Rows from block 2 of the fusion encoder of a small image-text matching model, named by matrix and row number. Rows with one number belong to one neuron. Each number is 500 + 50 x the weight over its row's rms, rounded and kept within 0 to 999. All counts start at 0. Numbers have three digits each.
After each neuron's rows are labels from the 100 texts, of 14976, where the neuron reaches its highest value: "tokens" is the input token at the peak. Only what is clearly more common there than usual is listed. The data: simulated telescope pictures of galaxies.
# fc1: MLP up (fusion_encoder.blocks.2.mlp.fc1.weight, 768x192), inputs 0-95
# fc2: MLP down (fusion_encoder.blocks.2.mlp.fc2.weight, 192x768, transposed), outputs 0-95

fc1.674:496531570537510503533588520479454537482451421494497430564433484521461576533470521531454556462544461520494553542439460427425506374526482525542535538508444617539485524485494530493510468466555497445434481451522440492531440470448449551480547551588462522483410676461432509504541485443509479471
fc2.674:487458510542481542493489484507504497500459601460527454501480560494484437535551527433569496509535485468517454517549527504543584553481602348497457506507523484544494528605572448515497414528463556569498499517419450499467466465550559490511468481437477555555597498480602410478572431485456522453
tokens: "many"

fc1.327:632512590380507435407544379458520542531535509516428467486460436494451467474412526474414507531500473496489450498559525523529513461435466520514590567488441470469467457500575439548453600555541430522490571427636502629518594435488538539424518485467471567522506484528472473547605429546541496511
fc2.327:586528576576501499474532474454418480492529462530530487530437509549423509433482444524520597486495487459477492523484426475432469432415518399496525472496438487568435477475516501532449479539455457428460570476558474495590443449490536503497513451493487511476490575444495464552532463451523594566
tokens: "-"; "bright"; "star"

fc1.230:534663549435490484515650505438452532552433473481474491561447541567527523495561485552453512562544470477536541451425509440498414380543386468517549511537413611550466470506515501522483516475408518473511443479531481482546440491492426572408566474533459497515509543528454497480502470517534568501
fc2.230:547457586557394503424529459424499511534547550548537521469409494553549472571526541498482440493453554544460463467492516466542551476451531449590541577593531466535591455533545533455461512566475504468436542481395469461468497505563468571447398432402523524475571529576509437548530447484469510526
tokens: "edge"

fc1.105:502641508496553554546507471496485427389563432443516478564483513572496527458398481431448520353532462436476555521417569482475482454546481510503443474470478543392516544558563392501445456544454502575460471573564429456505469452569493531486436563398452580457614476524489401529536468425482525582
fc2.105:409454463582447500521472537543479425481456514574505540513518463464488521511579549580535492461519470484512560539553438461494590486572588456528439535570575473542585544469506540497637431465547503509498403547470497444511539586405424526499536534513469527489433520437491556446537488427497512432
tokens: "elliptical"; "star"; "on"

fc1.582:528523548567540522517617493468462521476426465524493466594456477448449572555438571528477560438545472527517554539432436423490513378562469549543459586474413595531510512504491515429507443501536556457451483411472469468505436450452438555501609539552484544474446628423487516510571444449487470492
fc2.582:508446494514483523501503489506519514507465604446519395481522630506535450471549513445538520543558499464510432560557553512540538547479568386496486507542547516556510529546492441522442437519481592569567551496426531500460465504561557458484475480498481499565588492471613405500540466503504520463
tokens: "spiral"; "two"; "many"

fc1.352:510515553512500461501545542461445510420486439520496478598448499528495540559482539481430557479542446492460521515488428380451545393521544520557510535533501596506504560472522528485506438468566456503446543474571364440515446545444473548429582576524425541545451604450439504461527467482505507515
fc2.352:531417514486481494481535494502511506521479683491524545494521505435505395509493536504552456565501496458600465460593543556546501584473513442538522531522469459552508495563534404460482489522555561573556520514359527534454532477565559489493540464493522539543570429509569490490555466534470464476
tokens: "many"

fc1.695:576686548464482476533632480453492514575406514482510510519418507592487552471567443532490511536567478511491520439419559455494410372547379470550529505507415558542454457542496457563487556483450530469446419442527482486519449489458415615408524484498488530495501587535437479503503474489490524505
fc2.695:535449582590381506430503454430468493541542523577556535481408463556532470572529542527501455505425556539430487445491491488507548469443564436583541561599531442551606438505512557429443500566488478435435541480419444464509464512538468553477412436414537499447540534557472453557526452467437562520
tokens: "edge"

fc1.646:514549538523517509503509524524453519431424406524458415591442520571476565477525487504427567408507447477455534549471545383420533371556529480537466507549453576485462554479537504438531498440518492516477480495553432509533435534513441548459535566433423537479473658467491461496571456432480505505
fc2.646:506455464485516496493493464520566496514487630457518462439563545449454422499484569437562502547539479496576435543592544540556555591517540481488448503494495419508502518558519421537502470506545574576513498525484553516460590505480559474488508462433525536522559442473603447504531469523498433465
tokens: "disc"; "flattened"

fc1.416:511579516474496580544510515521419454398429432465510422605409526556457608455462494415473566383550461464447554545444499411419505404597521504495466520485459572424457562533515495544545472486508491503463469496558458487498512471485467531494475589485400572495487628509539436519575413376479547563
fc2.416:511509430547515489511489505523529472473482588463503461488582533465441429508555523466573514522566414458571470575557521502529572549543551441487408505510497455523494565526508404516549441463537572573530471545504475481490553561451533507483524479455478528520533438430585432448537496482487481446
tokens: "merging"

fc1.51:516548545511526501533591511477441531511466389528473456586471507491466588562449576523416573443509470528456536481435459421482509379578476547512456528472463595526493546475510508431500472475571486486452492458514431433512437475445431575465598544579419548519428587433448551471539470436458484494
fc2.51:509439506519496497488496482496542514533447617452499434473511593474508422545554559416532515526540492477501439521576567531565573588480596420501493518505534467537511521556532449521494416525509565579540528509422477498440494495555554474476481495461476520558593457491628419488558441514440506431
tokens: "many"

fc1.49:531524553513525485518628549445401533481467434602520490641440496474493566558473528562459565472485520523483525495518414429380462356579471478545503531542438586551485482522513536456567452459548473490467468445503456391521426493447450592475565537554408535530431569470393499456505496459502541473
fc2.49:523373524529470460478482465472529532576542592468530474470499546497509385529569561484523493580483526502510398475548502556546515563455588404531520523568508467561506472538492479499412508560486553551566574501433551500463505507606575470494465437516516493570564427513571427513488480538432533496
tokens: "many"

fc1.716:573480533510477444443504447494551464465427566515440345460510470490511454435477540491522493490543410436529480622564542513567544501475550491517472541536510485529553539499519467494495480512568521553527480475599526479480588553502486563393508468378504540510496510516562414518573451454521514482
fc2.716:611509559512472458454553451422451526564537488521510512509442456571446455459486403562513520551504497464499479460491500523467466463402466423518562497520444478610456430519483476517487558552423463434452569441509515543561436456530537503482507428455528497525544517539443456556509491501503579561
tokens: "<end>"; "bright"

fc1.579:584609510477444496536596486514423420531370525541534514490462518522505578441496436531541474515562441531531600438441484496487440386573395545540498570529419542520465426546501509559501499502491552449522360500527535503437516523420360605484583480556544548455450575461449495523525477452525476517
fc2.579:515484509540418532468469449456485499525575445524560553453470448579555504574501469531477408514469580528484532460409477521514474497440475530542549537551522483498569425541441553443433562589412447397473535503425484488484481489558454523501411470410573446446557464578478435595456562490465529587
tokens: "edge"; "merging"

fc1.368:555482579532572438495600504465467497481439478503476477544453509417455555519442522548516588462563446522506526549474395439434534422544503506531465526444452591503466522471494418468513462456537566492509504438498409445525502446420469549418578520544434549552451578439519456499582471475536402487
fc2.368:528559596447495528524540483483454537519573511455499500565395490546483503426480461432500515457505522493535485346451502505533428462496459469533544530517420537522463495534617490519477511505436490466380520485528537588496506464543494543483484495519472638505584544530438511517608391515503470562
tokens: "a"; "merging"

fc1.577:600494632443587435381488465452538548557455536511428435467467455474437447522486584465414541515529437485476456524602533489530583508492555466534556553467482445531488539482603432476412535494565466566492571415575495545498527475475527552426552493494467582520470524495479475503627369529478535437
fc2.577:591523598489501484479552448418477508530591466493497506492406495547462505493487465501493566498523538482523462425478437482496425416419466428512597488505434474568432449485512518536457545553458476417426562465503524541565485433523532499491489424489502498498533585509522525547517459509543500564
tokens: "-"; "bright"

fc1.89:485567574501519473522594502496448490476460399528495436586463495539465560540463520510442585449503468507486504528426422431429533401554482508529518548491441590512473490495522495451507494446575485510429522431571440501545460455473493536483583548562466527554417611440426558462556488447516460465
fc2.89:508486535517501514519493497514550554538469590419488431465495567470472458514526610401526536507514482510508411531575589518518577568487549455495496514480506456502486541566556446462546450508526537585490547492482481555459510500565563459483470517450463544551604475473622476481559423553482491438
tokens: "many"

fc1.208:486466518520462578487499408542519406549531479529529510417494542388536536496479560455566448500501564601475537548556526532475502481503496573612475592516532509463544480500514545561575429560567528472446420517516548450381632529446425567485494573498563519448467475549607537616545467448492392454
fc2.208:547541601506504440488571512480490588507366531441457394578399531545516525508538531501478532449556458448510499492475600439542596531509480444531478540522473511523489550502620422440509468497467585558424525481417558554473484504577497546437530486490420622537599592493555500464627359501505484469
tokens: "on"

fc1.279:621577571432542489439574480426516581610489500476417521489444416567414460582489521472443515531524451488478451456470526465515530472419424497518605483446443450517441428527525437554488591504498446473456610409540459631548496459482549533449536476475508549546518524540430477525557440588482495482
fc2.279:543532570580543513526535479485415480434505503490529466555425567530464510447506445455556601457545539475458500559473428460437491417465558434509475486512440537531433492563529458567471377541428468456451535510484412492564470415519547524490429499428485544480556583406525425536545432429530579595
tokens: "a"

fc1.135:626490592390563491420573359450557530519539521512394476521450473494436480467409513462434537507484459474497490495566529531541507492444466509539581560438426466465463445516601424520467577523517465520500580457594498590503566398474517590400531490463504607544520522541484479557621419549538492506
fc2.135:593537598572488478469538470434429488488521485521529487527418503572439501448500438504513590490507494448485486509480437473458455447421521385510526480515443495565441466461514506550420477553444488426454564484526471485577422451503542499505505428472495497484495573457506468552522457452515610569
tokens: "-"

fc1.728:564489598519532494429563431459489480459502501508457447530458456431460534510391566486485536435503472506497510588507459481465590443480512576565483581480523563469518503496559465504552481530582484503488550404536486493485577456481474571424529517497471596507450536469482504568628401466542419527
fc2.728:534551563426502514528557476474427537561570459481523512515420495590487513492531429502494511508474533460546527281447498550536383493470435505516570511502432499554459449545523490474441561535433517450440530471483552586521474468545514481506504491572511550516529517521390510533517478525493513554
tokens: "-"; "a"; "star"

fc1.169:526581581401518484528553445510479454460471483531456452605412521482499557482405546425384536431499444508453539426494508440480468407526483524576509573466403540456447504538614460508516510492541460559433488488590504467421508437470448659456531529500427613504514572493500530481594426509521445499
fc2.169:476403481578420495472472529505423438500530523553542483434499480535514452603589423542537462515451507431507490563522413513498561514460642433539499519561555487531548494457455597489485438536529459469526533506475428421501464539580482477530449489472533445476443491534491438496457543427442566494
tokens: "merging"

fc1.26:558488527514483467431495472479540468480468576523450335451499489523523452431479514492542526516546423453531447607555543508570567500462557463511474559550520491501562579480539479483517466505567525557514468482578510463492577518478482544375490435420495543521500504526562401505574429446527530478
fc2.26:603506555492465454471560457431453532578522492520490511503442469569450458476505396571497535564493497463505474425499500523473442455410451409527567503536452475623452435503485483535464547540432466441464564442511551556554438466528533492481527426473516490533540525532441490539509486511499557547
tokens: "<end>"; "bright"

fc1.478:562672534416458481522603483440493511570415487455501501507429527582479514505550450511482489536548445492495579403413546437513435384511373486521544512493447514545431428541493477566479554509419535444423430465499461522544439508474451591411562453491498516488519589592472466508521447469492531496
fc2.478:548454589565373503440510461423462501531570474564532562497394444567527498582515533532484466494418566547441495426481465499496524459440526470597560565588523458553577441484507565454443529561484456422408553460435465503512457510542459558480439454419537493451531548558464489564511469485441553528
tokens: "edge"

fc1.20:486637484505553554538478479543480447397509466456530454560500508595465469485462465422516516400482463446474561484410569465530437472544510541462445486422472527386476571565592389536422513486453487538458482541568449501517502443552531546474449507434435593433543492495511376503542494434416520564
fc2.20:422473461584437480511466516549489415482497498551501520504513463482493509547586550575535490470523480462498545543531432482496596490558576443536440541577573476536581532434502583490604413472544482492504413534494476453516520602415412532504531524506461512510430524457486563455531497433491508419
tokens: "on"; "elliptical"

fc1.204:549610570366518498526584491479441473436477453490500450626421527597481539440430420449446509435539449488494504427446538452503469446548452518532512550479407575457449487584608438545493518524447491535407493510551509483471468434525472586432530498485468616487565550523492447474563461490454463586
fc2.204:430453456587383508462462521520488453476547551519486521467514481536567475478607532546524438499487542475468488539508469497551550503509599431560455552628593463524606541473521566451549479502497494511556467521480511483442486599566440512490464478411494493466493491538514455498491516427527547480
tokens: "star"

fc1.533:567561531462501538472514375467483506531567531460493551492475564534424465452464511413480452509465507526510508462516557486485472504423479493510557505471408427518432459583605445538589547574470516490462525492511528639504531434546532554454439460472528558486581506569535428552558415521489465592
fc2.533:548475531523548444483526527454494498472441468521443446535474510499453521481475500549463608489515451463459455599531423465475551435473532404478476462511472553574444514396512498471406453472501476496524581449573430492578474476485536496499599516529475507553456544386503495499506498510559550499
tokens: "star"

fc1.540:505601502466564554517510471532523437456480504481523513624454493561473533459421461446468516396490448506520530436436538512529455421535429540507512454438400558446487508605598392523471535495456485581477491569538472511452499438480475519470503495493419621467570483521437453533533447509437503596
fc2.540:435446471598439475469475531533494434488465537586500506501504443502510492526577547605539505479507477427468507567532448458543619496529602412529458530597581482562578539449524542430575460472532519517518449521468497443510509590501425529491509481463470515505453542464472503459522487424518528429
tokens: "on"; "elliptical"

fc1.269:608537603396531467416551382426526502580466542473443504523451520477459473508433526450471521519557488511495460487601525491542508490418470484490531512453423440493457482542544380554470522556472465540497555439504454536476520408483542601427563491464457582562588501540459465503577394535510504542
fc2.269:506491541581502439501482523494461478476481468553494462519477505498478526492502537568518600513484468481546443554502393498429513427487527405492467486513450504550463529343474573405411440469506525493523531495514514437548457482456505477516554481589459483532388583389556533484500512513516582505
tokens: "-"; "bright"

fc1.214:557493554490550469488612514483419514437492417506491476642493503542487558574462497514465579430521430511475561538427420394406498390556505510523471533522429631524545509504522506438504487481472506473468523470507430443526428451485468526455598561548439527506462566446388524498539495475479489510
fc2.214:512457543541497499492513494478523537537425636502550435488451555504513441504585561498531482524529524506518444544548573473542554536486552376499466513512537478551496515571560449503480469527486534564503515506376512508418465483564545506458463453450482556542606503521601423481557416507444534460
tokens: "many"

fc1.128:523539587504572496500555529486458499461500473525499464531423475485479549593473539432427525461503466516470507489498478441496576417520549527542533528484537527474525519503571519520501415466653441459405475463494349460529451480470475578447560530483469597466453581512451490502606413479530477487
fc2.128:507473504472463554551459502533515504520520547447512515443521567446478479595528587406525495533522484480554481475580481527581596571497579479543472555520540471531519522490511490597459426484536582535513546481407441570437483534542548490527544504565511511513498476462562490485535427529447465446
tokens: "near"; "star"

fc1.336:581442571495481463389483453460569538516423539515457417440469463521497452481514555490495538527515430453502444554615559534543554545445584497555539545482493427529520525477578417458439526473546545557507513418573547551529540545464488517390496453442488562516503535540526472482602408507526555469
fc2.336:605493594510484454455535466396472532536527476515471511485424448576431466483492433551476572523495507452477447447519482491465461474403492398503602476515460455581441451454492513529471549544467452440454595443532517563586461460524554477485500428467504481526545547509475526551501479514511561539
tokens: "bright"

fc1.526:571622540445466503561636537478462461554397542488508513536424538599501531491547447526516454511610438518505542411430499461522422390560365498522514529526401570556456428550531465592491505496446535492497376476527535472472492528438399587397549464507490552499471568526465476466529474462486497501
fc2.526:531467555574390512441508454436470483541589502568568551474425434573547496589530510525471419501433570554446517447460478478516506468445532485576523561588536451521616432519503554468443526575464459405447513510420451471496479518535428573463422457419539496438547505578442459581507496470453535547
tokens: "edge"

fc1.444:483467509559451542509485438549527409439520508516520492449479513416557555431506542470600480428486527541487517573556493519533544506507526558601461573575544472455556530509513541485564411567560527497503400538506560437390616539444400526518442536447552514440472523498582478580521469440516429486
fc2.444:580551588415488445438596488415527599542448541445437472553416491597517478489503468528409491521572478443556467452480592442556517513451436456540564540531472502550467500506570426454462546524424557530460565436448533556467453492596520541407534449440438572565600537540530444487577425560563483516
tokens: "a"; "on"

fc1.608:530508582505551468489542506482470520484493395510446451524423473479476563557461585517491542466539447538463540544407461389483588396512527553564482555501496571504496555457519519469512454460548497493442554416497417511523413500461449525441580544571477532471457649450451535489529459476525445488
fc2.608:484425505491487516497485486527543531510427604438491442488504604446487450499469568397574466530519502508533450513606566548520536589486545451515498527495484476489474516539571449494435437525542546595491529496462535530442511477503554491473459495522491572521573455493605466482576440545463502435
tokens: "near"

fc1.343:546521582518580449505584518476417521492481470541514517584434484484413520591473552539408606477509458522436496491489433427466547375561517462523476490442489524522466549476507481503506453466531469463424538439505341416568460498458514534432617554531389534532419537463481499493595443450442486465
fc2.343:534495561460537503496536462498505534554512569421520442500486550488450453481506548399504568517483473476581454425518575536531520550498521419474514487475441485585441518590594419570491509498499548550504557454511576610490483460582599448498526482458493562560597502495528513496568407526496459499
tokens: "near"; "a"; "star"

fc1.237:503536580488527514548603486498494520490475405511422469564433507451506596519417583484436569436506488535435528561437470434414536380523435589545493559494455592495537520482507513512551477490549487439424516446545475519514473468445427569472562586577473548482473623439461581538571464457562444529
fc2.237:492447503542478558536459499517477513513434550440526395481487664499508496534598566427548534497545513469423446529546573501551623518496598394512456510513545496500514546566533462559446403522516583541484513509448499508475464482533522457508456501469464524539602526489620429491564406494506538426
tokens: "spiral"; "many"

fc1.575:571593610423568509473529435455505510509514451503493511573399484502481554535390516430398502443483513559418486491482497433486511445475457576543552547461464504469504472529560447516535526531496464494398559448508462547474541449489504611430515550490467597478534573557492503529625411522517423527
fc2.575:555473548511430515399529415448470515562509558547533508465442493532465433458502459484553483533477542515534468487538512528512540528410569428537563521540500458590496424562484545515510467598513480448490572441453493541516462470552564504516462448431557492518540503505508446580521460487461560541
tokens: "star"

fc1.351:565489595537519521494574502449488499446488528511483417562453488451479521532446524482459527447557461516480538558489421447406508434507484536607432601518444585490502534522567456485549443516518506499482475433535450464456530473474450583406498505541449616548512594471521476517621410458541444525
fc2.351:516511569493457511557520461500436484541588503509547532518425528566527496441529416527512489502509542470504528348444462538520359463473458472532534523558446523525521447512540540512416518546424518433436482541501542494520486502507464515480448506578502565485563524527405505543558451481449505558
tokens: "a"; "merging"; "lensed"

fc1.366:559437643473478507442519441440525521443445534576470496474462469469455476537439568490459496495482503542453477438637469511563570508481553469559581581540543418511506485530602534509458498500596509530473577502511517549524466534439476547443555512515486595522457534472489512495619365503429525462
fc2.366:538504549523458506511501451460402463531574405529516549506464449528444533465484481525517535490457538535440548391498450515438423451436493483498600480512463462551489425502473553569526529563486450402437520464562518518590479474467508483540489506523537461466480546484393599588480512457544561558
tokens: "bright"; "a"

fc1.509:451473528550452570514490458545499401491503567544543469453491554413546529461498572446551449445483547569477523563565492546500508489521541565559471549556542458437579510543533523506581394579546511483451412550484530421398596547429410532510487523467534524449473520502563502573517471398470462449
fc2.509:590534575434484436459595485432524584534445549429457474551432509584522469487515449532426504520581476468548457471464543443528500520456436475555555545561472519563464499533571406500451541517396560556502568452459528584464469504586527529402542454453435572570591525535530414474566422549555492521
tokens: "on"

fc1.465:509462540528486468447522438516541424445466560511464341460498501488564454443456529442529475512543445476513464624586538503535570507475557523556465547510509466474558545504538481520516454573579489538520469470572518469470588535470468554423512483433507546473524510509568429536573433429519460485
fc2.465:582504550491474446474588451442450536586515526531520477486455457572473439480513398602505493562530479427539500427485494549498468476413462429526561517525447488625464428510470478475489550558427487460495539449488533527532400479564535484479537434486533481550536485551420465536489508497485561540
tokens: "<end>"

fc1.466:501541579518510480515573518512465531466478376510458469540436444522450556540453520536455567466512461505448550521464439426484560385526510552529512509503457556531487538475517513475548475490545483507457522465583446529525423495453472536440558526564491525475390632462441532476547461432511455472
fc2.466:492438542515502525518509483532513533532442595472513446485463601468476467501512618397539533505500513506494438503588561513517585546496563392496500511498484467507471519551601445515530428518534522582478543489454531527459505469520548478477491514467484577544592505467606488490583404523483510433
tokens: "near"; "many"; "spiral"

fc1.107:543519558470566474509600455418491535506449437473437437539436524485388553528415547490489575481546479510509500572505535473476485421467502551500509490455460559576468515510524518546460459492496454476452566396573439509515476425428496509471548562502454499542460611454481516512551436466532434514
fc2.107:549578560476529538484502471479534492503537547523457496478428450584441474492488485396505547455475487428549473446477559480645613499482520447489512490463438461530432496518595448493448536522479476513401499470566450546559512427605551529482485457367495559471587536544517506518567402495540526553
tokens: "near"; "a"; "star"

fc1.600:482558544562589593520488503469460452518410512480555511558435576464435535510473565386493528416523564618407512432524498443475504448536534505482506503433496508455453488546579430623510390516527486500453453471460491455465480452457477561509534611548474571474554568474538456505624427475433478481
fc2.600:455470430642459477526467546534511485513469504518515452457573500493490489493559464596597516512535449393579497670521504505529595573491571447487446495535539485518542552439421483379525478478492544494518494545444499455549494558506527447516495479408518477504487475482574447479498533460496555480
tokens: "on"; "elliptical"

fc1.5:541546609474530517506544484437461504490462454518478500527445464475479545580450563459443558405446453491515542482454445407504546391541525536562542515497566522504507518491556561479481448505602483463416519438501351424547440516428475575412551538471477552439492616524444537515531412473452461457
fc2.5:464411522572502478521428504501553523511537553449523481446511539464479466567488574497597504502510530461561454515541461555549598603459592449499485497497475484538512505531519480441456435545468567523483526508352535527487481439605567450538452483509531547554508489489633448524550441496412501549
tokens: "near"

fc1.671:628545575445513486414591374408490514499541545526434421558482453482472464469401512447472551498470460510454487585533531518528517465457463497527588586466445502517465508522579426507472576535551474536479546445635531563533568430495531564416542477474502594537489518523482460495625416509549531526
fc2.671:595505581527481476500563461428446515535589517492522500501433538576441492478524427544511557518536530446494475485490455503453409457397483376504551478534442494586441448496468503542422497566425525416463568486486547484565449455507548477494489454522515478503562537501522478572490495464502546574
tokens: "-"; "bright"

fc1.500:552684550413499482520638515441435520580432504473479503551428527576511532491580444519498467535570469498501547423435533471496417331546395494561514516491426546547443438566543468540508544492429530473449423446533478489527439487470442618393542466503515516479500578545457446483535460487528519501
fc2.500:537447581607390517421497452432463472532556515590576536483407461554524488572528556523498449490427555552408511440497473484506558454448566446576529557594529444540618440503527557431441486570491464426438525491419440452509456515525459561471432448419529518441541533547474453567529456457433543526
tokens: "edge"

fc1.521:556548620428503498484566516466539556470459475438429456526398491543514514525503532467396526462492435492477456523511555366546511465517454530572480556524522525481489529543592449498495481465488526558428529460506479463427466522521483686378524504449419610510515570504538472482646393523590486496
fc2.521:463455494494422562485476496524526473557538568510557522434470475526553463551627457541539458508443572487478511409525450526595458559485548468543484534589602462483569486469459595538421466524554582491512480567457529458473448562508475485521410468510568447458466451536481557510455513493413500431
tokens: "a"

fc1.664:598507567420487459446545400443517483508498538503459408467463471514534468427464496447534481542513428453511468582545538514516522472453503501561538581506459493546505465524559459536475568535507526507501529426582528542422605526497495598389521467479502602548483476544470459567635384497595503503
fc2.664:600480585540451482456523463395432506538584482528535544494427464572448473504504411547512542528465531461474480466509444517407441469398498413517571484531461469570458429487443530495484535570436462402469586457491511501574448461525544481503451437491536454496556521540475482575481528475480576588
tokens: "bright"; "-"

fc1.549:605465546481531449403514440460562496564495556505436379483460440504466463470491543485495511541502470451500438563606578519564547512485522434506573572531484445537475501482580439505447527488568531559520561427556499554536516520514499571395536439440501590540481490502530485486578416495524557431
fc2.549:606510587497495462465554464416453532539511488521487498503413455552430482475488436554477575518508516455475455454511465479457456451411478396497596474505456475597423457488489505545475525541458448441452582442524519573585435452515556487486514434493495487525543561497484529542511468505532565545
tokens: "bright"; "-"

fc1.672:474462499552459589475453418554520423474511548542534449478474528413536532476490575445536461482498539581465474608563499514481527483501536539559437580545539464456583542523514538465589399556584493474469403535500551400399608567444409543502478516446552555445499488519562485612559489425528478472
fc2.672:589530572456468422454577479414519579534472546425450484518439510605528457484519443532430488537575475452544453477458560449535512524438443467560566546559493505561481489517550421475451557532385561534499572460458533589467473517598533519407509435427448551566612513554553433501550434553558485515
tokens: "on"; "a"

fc1.424:601499573387535487409570387454513511504530486490421480502454454490436481425368515449458534509491446477510451495538521512499523456415463527547625540467417466482459438560586445543468587569541464556464561454595490604513617411485547574403505500479481587537509519539487481526598444570535473540
fc2.424:588521589581490485478535489442420487477508486522528466537426509565428514452503453528516595483507483467479500521468426468445461427433526385499505472515444508565445486474520494553421468533458484434456569477537467478585421457506539509496514440475491511477502576442509463548536451439521589568
tokens: "-"; "star"

fc1.289:555520563566567469467596450450469533491465448490512405549481495399435542501360582514501598443562419468556522572491438477508562491458553540501481531427458501527471528496555442462524480538571526495501532448494460515510546411488499535479559538485480544465499555474468442525577460448492414516
fc2.289:502530578489514511521479477473525533542555452452539491494388416585467525481512431510543534469511529471575517392379489496607440498460433492519565507497458499554480476488568522446468509518406496428360477497530512577549449448538499533489468490527500593473543555501478525530593404523485496570
tokens: "a"

fc1.748:517529608460573488496624512454476555482478461490499502627417526434509564503404559507435582428507489570475485505476475404381505382554416545565485571485416599483507496519577491464560485455497475539474500463489504449461513431505466613450559565536408596526504595483486507482578421492510423525
fc2.748:448457462473415522538488556543437476497526603543554550498472507504572464519617471495517444497473544504524507451560434500474401455518568439552471536593573517479556514483520608534456393482526482525532452562465470462433508586470425528488438512580491547475490473533500447447517519485449543451
tokens: "merging"

fc1.369:564570603422535502510539544478519526462503460460458489540433464497515548568472541482376535455508467547458508469440466440474500421559465558580500583503490575470524497496541525485477552472533540490429526461600425441495476510477461565453606562563455551493441583491453529487577474514508465514
fc2.369:470451486500483566514475485550469439466467612481606459468499603449536488525585529431582409504530533490520515529593485505489513521533568429504442507496548485493531509595532477492470400524525532530519477547442520419461484507477479546508435519547513552487541451517609404498562441431430549491
tokens: "spiral"; "many"

fc1.247:531458546532464493454497396507563447467508555501482390475475488489516460458470559474522506488568446446484485600563522516576577494451554523564482595516534445491537546494570469483514504556573526507517472496578482501472602506496492560400463447405545563467516523543552410586607452449495498491
fc2.247:586490538524462465459575445442443537587496526516534469514459478572462434451508404590516518571526487422537510441478498553483480501415469445531534515538445484626475431542467470492493556559427503453489541471483545539552434479561528476487502428501525483524544505528422432546491500499504560540
tokens: "<end>"

fc1.763:527542563502511524528561525499415486479402462542513463607398536565449600544485536475415530408497488506443565528469497364439524369601540433500493530504460585528447537536579500494495433483531522518436478447449463418501412521502487516455562575523430572469478630432493537488559420405480510457
fc2.763:513499492545518442507478505498545530494466577421444456496555542519463447505507500502523546522541457404583434573542582534531548613489600419457448472474465482530489544534503388465471485507444585560514541502432485514526526480624583439516499476407466522560588467496627429486529470508488499503
tokens: "disc"; "flattened"

fc1.403:552547584497569461518565499488505490417467435432525446565451535564545532497548446497450568489556448475511502496394471439431445488597440559540432565486472628466489562540548433505490542451406550553498523502508518481486457521574483531418501496587420505541495565445486446449535472517562460531
fc2.403:466461537531441548476465532489539487532511608454486478438477534518546483499573552436528481485515524478460458541548560482594573547491585411527440522568617460475574540454576484445499410495499592534445464564457506463454551575531472515490382478445479537480572504542593476486586409460527473433
tokens: "disc"; "flattened"; "merging"